A small encoder-decoder image transcriber, trained from scratch.
Model: encoder patch size [8, 8], encoder width 256, decoder norm layernorm.
Training: adamw at rate 0.00076, 11900 steps, batches of 384.
Rows from block 2 of the image encoder of a small encoder-decoder image transcriber, named by matrix and row number. Rows with one number belong to one neuron. Each number is 50 + 12 x the weight over its row's rms, rounded and kept within 0 to 99. All counts start at 0.
Before each neuron's rows are labels from the 100 images, of 14848, where the neuron reaches its largest size: "peak on" is the class under the peak. Only what is clearly more common there than usual is listed. The data: seven-segment displays showing three digits.
# u: gMLP up (value half) (encoder.blocks.2.mixer.u.weight, 768x256), inputs 0-85
# v: gMLP up (gate half) (encoder.blocks.2.mixer.v.weight, 768x256), inputs 0-85
# out: gMLP down (encoder.blocks.2.mixer.out.weight, 256x768, transposed), outputs 0-85

peak on: surround
u.722:48 55 47 39 42 59 59 27 33 54 60 48 58 59 46 53 53 37 60 51 50 53 71 37 51 52 46 48 34 47 66 46 47 67 60 60 62 61 75 61 45 41 22 70 95 51 61 44 54 57 37 59 58 32 33 40 48 50 55 57 59 62 48 38 55 41 47 78 53 35 62 55 51 50 42 42 54 56 44 39 57 71 54 60 33 18
v.722:57 59 61 27 41 63 31 41 50 57 48 47 43 59 65 59 40 40 53 49 80 34 53 34 54 61 36 35 44 34 34 44 57 52 49 57 63 60 47 51 41 40 47 31 62 52 60 46 38 39 36 38 48 46 47 36 34 50 55 55 51 32 49 51 57 39 46 63 82 49 57 37 55 45 39 57 40 44 65 57 47 28 58 52 51 50
out.722:49 54 68 49 72 56 48 52 75 36 54 57 61 54 57 57 56 59 68 57 38 40 46 34 60 56 62 64 50 41 67 57 51 61 65 33 39 37 56 49 46 78 56 35 62 53 51 41 72 42 55 52 53 53 48 40 57 15 41 63 63 55 59 57 54 65 68 57 61 35 64 53 46 43 57 76 63 59 42 44 44 61 47 36 40 63

peak on: screen
u.130:59 40 67 56 52 67 52 60 55 53 42 34 42 42 28 39 25 56 52 58 44 63 40 47 47 42 46 66 47 60 41 33 40 49 59 44 54 34 43 46 43 70 58 46 45 54 68 64 42 59 51 37 53 65 40 53 73 53 56 57 38 61 58 43 41 37 42 46 41 59 50 53 47 43 52 41 59 35 78 62 57 50 46 40 83 39
v.130:52 63 55 37 28 44 52 38 37 39 59 36 46 54 40 54 54 59 31 27 49 41 68 58 53 60 63 49 67 63 67 56 33 35 47 44 59 51 50 41 61 41 23 59 52 40 56 51 57 52 51 63 51 44 79 37 49 50 75 38 37 47 43 50 57 58 62 39 32 52 45 50 28 45 58 47 42 20 29 51 46 37 62 57 45 62
out.130:53 48 44 30 45 41 41 72 60 24 65 39 50 52 44 45 72 78 41 78 30 63 67 43 66 47 51 54 51 40 48 46 58 49 66 32 39 42 58 70 70 88 24 44 48 38 57 40 67 44 55 20 46 59 46 49 74 27 44 54 61 46 56 51 61 31 53 47 56 37 76 72 37 44 70 48 56 32 51 39 58 51 50 46 65 67

peak on: screen
u.490:68 52 64 69 27 39 79 43 63 66 52 45 46 35 25 60 29 50 77 43 49 41 49 47 32 54 33 40 55 50 47 70 60 42 42 41 53 50 45 60 42 62 62 52 39 46 57 48 54 69 47 54 57 63 36 59 46 66 47 43 46 47 39 54 49 48 53 38 47 49 46 43 56 33 41 61 54 45 58 63 42 68 44 41 62 44
v.490:64 81 67 61 35 67 61 51 39 62 57 25 35 61 51 46 60 34 34 55 32 48 56 41 46 52 45 51 51 50 38 73 49 45 43 54 36 38 46 34 44 51 82 47 41 49 51 58 56 58 41 60 61 46 66 79 45 69 61 43 26 53 30 31 53 56 52 34 09 54 54 34 49 48 53 27 56 61 47 60 52 49 48 51 76 39
out.490:46 44 53 33 51 43 43 44 51 43 53 28 31 33 76 39 44 56 58 30 39 50 57 64 37 60 48 36 51 40 28 44 57 66 43 70 47 57 37 65 37 17 39 45 28 68 63 50 52 67 43 39 59 41 49 43 47 57 66 47 47 67 56 56 67 58 48 62 71 65 57 61 42 44 66 62 43 52 39 36 61 47 69 48 49 63

peak on: surround
u.243:69 43 49 59 66 55 64 51 49 44 35 58 48 62 46 54 53 42 52 46 68 27 43 50 69 52 57 40 50 83 62 49 45 29 09 60 55 60 58 51 52 56 59 34 59 33 37 49 56 64 46 74 52 58 47 63 09 43 50 54 43 71 42 47 28 54 41 43 57 69 29 55 51 54 40 48 58 46 59 49 48 53 56 49 41 40
v.243:41 33 43 36 41 50 56 42 30 51 44 33 48 47 48 50 57 18 58 36 50 50 49 50 44 45 40 54 57 60 35 67 46 38 38 62 45 69 71 83 50 50 38 54 68 35 58 47 52 56 52 60 48 47 50 34 43 70 54 23 49 59 22 45 51 39 35 67 48 45 54 50 35 53 62 44 45 41 62 60 69 44 59 46 47 37
out.243:31 38 61 70 63 66 55 58 55 37 51 66 59 48 78 22 54 62 36 43 40 51 39 40 36 45 64 33 57 50 66 39 54 51 74 39 42 55 47 38 50 73 59 37 42 63 44 52 51 47 40 61 41 56 50 69 47 37 22 72 51 41 44 56 40 45 53 44 47 43 71 69 77 52 77 44 48 58 59 66 54 51 42 53 53 57

peak on: surround
u.757:56 21 64 44 31 34 47 57 70 33 22 31 64 58 45 49 53 84 42 57 54 58 53 41 46 30 52 53 60 68 63 32 42 52 44 62 65 76 54 49 47 61 50 56 54 38 43 41 56 54 53 72 69 52 46 47 66 45 36 37 58 30 44 64 50 37 38 62 39 69 60 38 59 66 46 44 58 49 64 37 55 56 65 35 28 25
v.757:41 41 46 45 43 35 50 63 46 35 55 45 44 54 42 58 67 48 55 55 55 60 52 36 42 37 58 70 52 38 57 56 46 47 46 56 37 34 63 33 40 63 38 82 56 40 54 30 70 45 80 79 59 36 54 50 38 55 48 52 48 60 56 71 53 36 46 63 32 67 47 70 43 29 53 44 76 44 67 41 71 35 59 45 38 27
out.757:24 66 37 71 53 36 38 50 39 41 42 42 46 59 53 51 31 66 36 61 55 44 65 51 54 35 60 52 56 50 59 63 45 48 21 49 45 64 63 55 36 37 55 54 46 39 51 56 42 44 36 59 69 61 56 70 57 48 60 60 51 49 33 41 59 59 54 36 52 60 26 47 62 49 38 26 61 59 54 65 54 30 49 69 60 49

peak on: surround
u.52:46 26 56 35 68 73 28 50 51 64 55 36 37 67 40 75 55 75 54 60 61 45 34 47 60 41 60 35 34 36 49 54 45 41 41 36 55 26 57 61 49 81 52 53 39 36 42 36 53 73 51 42 40 83 53 63 45 37 37 42 54 36 48 56 55 34 67 46 47 41 46 36 68 47 57 53 40 30 58 46 49 68 47 68 57 64
v.52:50 58 33 44 44 64 33 56 30 56 33 68 65 62 18 58 36 43 78 47 55 58 38 53 53 55 53 59 44 44 59 51 48 45 52 39 59 29 31 36 55 54 33 38 61 49 47 48 55 36 61 55 51 70 47 48 58 66 57 48 61 58 53 31 45 39 46 56 51 59 68 44 72 60 40 39 31 50 34 73 30 44 74 44 40 59
out.52:59 58 43 56 44 34 43 40 49 56 51 45 56 48 52 59 57 57 78 53 69 47 60 36 53 45 46 58 57 48 39 51 55 39 58 41 53 54 52 33 68 49 62 27 48 59 48 65 48 44 53 41 33 64 54 41 39 38 54 59 62 42 39 41 67 47 55 57 38 22 32 50 72 59 50 58 34 38 59 63 52 63 87 50 68 47

peak on: surround
u.504:89 43 56 46 31 33 46 56 34 67 65 64 53 67 44 40 50 44 44 55 72 57 46 45 60 61 48 53 36 52 53 45 70 69 52 61 65 50 40 57 58 56 50 54 30 35 42 39 37 38 59 32 59 61 44 67 42 46 25 66 50 35 55 37 33 62 44 48 62 69 57 66 57 60 48 53 69 48 47 55 29 57 44 50 58 48
v.504:46 58 52 57 66 52 59 44 34 57 74 54 62 48 36 40 46 35 49 69 50 27 63 60 50 48 27 44 58 41 42 65 48 49 59 56 40 30 52 48 26 65 63 74 40 53 59 43 53 72 47 56 63 36 67 40 32 42 65 51 46 58 63 68 37 66 72 54 63 73 30 55 47 26 47 54 72 70 44 28 43 37 49 70 54 55
out.504:32 58 61 78 58 61 43 59 39 45 55 53 64 58 66 40 43 44 36 26 58 50 52 47 38 56 37 54 47 50 51 48 48 61 44 45 61 65 59 51 27 30 65 50 63 55 28 62 63 29 52 78 44 40 59 38 41 53 53 71 55 43 52 48 58 58 47 56 40 43 57 35 68 64 49 31 46 80 31 47 52 58 43 73 44 50

peak on: surround
u.281:54 43 51 60 46 40 66 57 24 42 47 52 66 53 55 54 52 39 53 78 47 62 46 32 58 53 61 66 45 49 69 61 36 62 57 34 35 25 41 50 45 31 66 54 56 34 65 54 39 54 54 60 38 85 48 42 54 38 42 42 49 55 50 35 64 47 31 58 45 48 54 54 48 52 36 54 51 49 63 57 47 64 52 38 51 43
v.281:49 55 34 54 54 63 31 56 54 49 48 48 47 38 56 28 60 53 39 56 51 61 61 43 38 30 39 52 34 26 43 39 88 29 44 57 48 45 42 19 50 45 56 33 66 46 52 46 46 35 38 69 43 50 55 60 36 42 51 59 42 61 74 37 44 65 48 49 52 55 49 49 50 47 21 40 59 48 33 58 42 48 33 54 54 52
out.281:40 61 57 54 43 32 35 29 61 36 62 35 58 62 57 74 47 51 44 54 27 35 59 51 78 45 58 37 69 40 57 54 71 43 28 62 52 52 31 58 50 51 63 55 30 49 65 57 56 39 64 60 66 76 48 44 54 67 51 46 35 54 71 55 45 40 35 36 48 45 41 55 54 37 55 48 71 68 71 60 75 43 48 54 63 58

peak on: screen
u.601:42 67 54 75 46 39 54 51 58 35 55 71 64 63 50 74 21 61 52 51 70 62 51 50 52 45 61 33 39 64 70 60 71 61 36 39 40 64 64 64 63 63 38 52 63 48 72 49 81 47 58 39 45 56 43 57 50 42 45 40 74 54 44 41 47 48 41 49 49 40 52 30 56 61 36 54 32 35 50 53 51 58 24 42 51 61
v.601:55 49 55 45 25 66 47 42 49 55 68 49 54 34 39 48 52 51 61 69 45 51 47 51 66 63 56 40 60 60 53 38 30 54 48 34 56 67 61 61 57 77 50 48 44 39 51 69 36 56 52 28 36 62 62 67 60 50 50 57 64 58 50 56 49 45 51 59 48 78 40 43 55 33 56 48 69 58 37 68 43 53 52 68 63 53
out.601:53 49 32 67 33 41 58 48 43 33 64 45 67 67 42 33 37 58 27 60 50 32 56 48 62 72 58 48 54 49 54 34 50 64 57 57 62 44 42 54 58 78 42 52 65 69 47 58 65 58 49 31 42 45 45 66 68 43 46 56 47 39 52 54 55 46 41 80 42 32 43 48 67 61 77 44 63 40 64 70 46 35 38 71 55 25

peak on: screen
u.726:38 41 52 35 32 60 52 52 36 71 53 48 68 49 50 38 43 61 55 58 39 54 59 74 36 57 33 51 54 60 51 54 38 49 52 37 69 67 58 65 39 48 42 60 50 45 62 55 43 20 54 56 42 40 35 54 62 48 58 49 62 55 39 54 74 33 66 69 30 33 47 60 63 49 54 53 67 37 51 42 36 71 25 70 64 34
v.726:71 68 50 44 34 48 53 17 69 54 38 37 51 52 23 52 34 46 65 53 45 46 45 56 52 70 48 63 25 67 53 50 62 61 48 58 73 35 44 54 31 58 34 48 35 67 44 41 46 39 38 40 34 53 39 49 43 59 27 54 44 62 55 66 40 30 52 63 61 65 50 42 64 19 55 70 42 61 67 46 70 56 51 57 64 40
out.726:65 32 57 49 62 71 39 73 89 33 61 49 54 47 53 28 67 55 47 59 43 58 61 34 42 50 75 63 55 66 47 48 44 63 46 31 33 46 45 54 80 65 62 40 42 62 44 63 40 75 53 50 63 55 57 50 50 46 47 70 34 34 43 55 31 71 77 45 58 50 62 64 61 49 52 55 72 49 50 77 39 67 58 55 55 37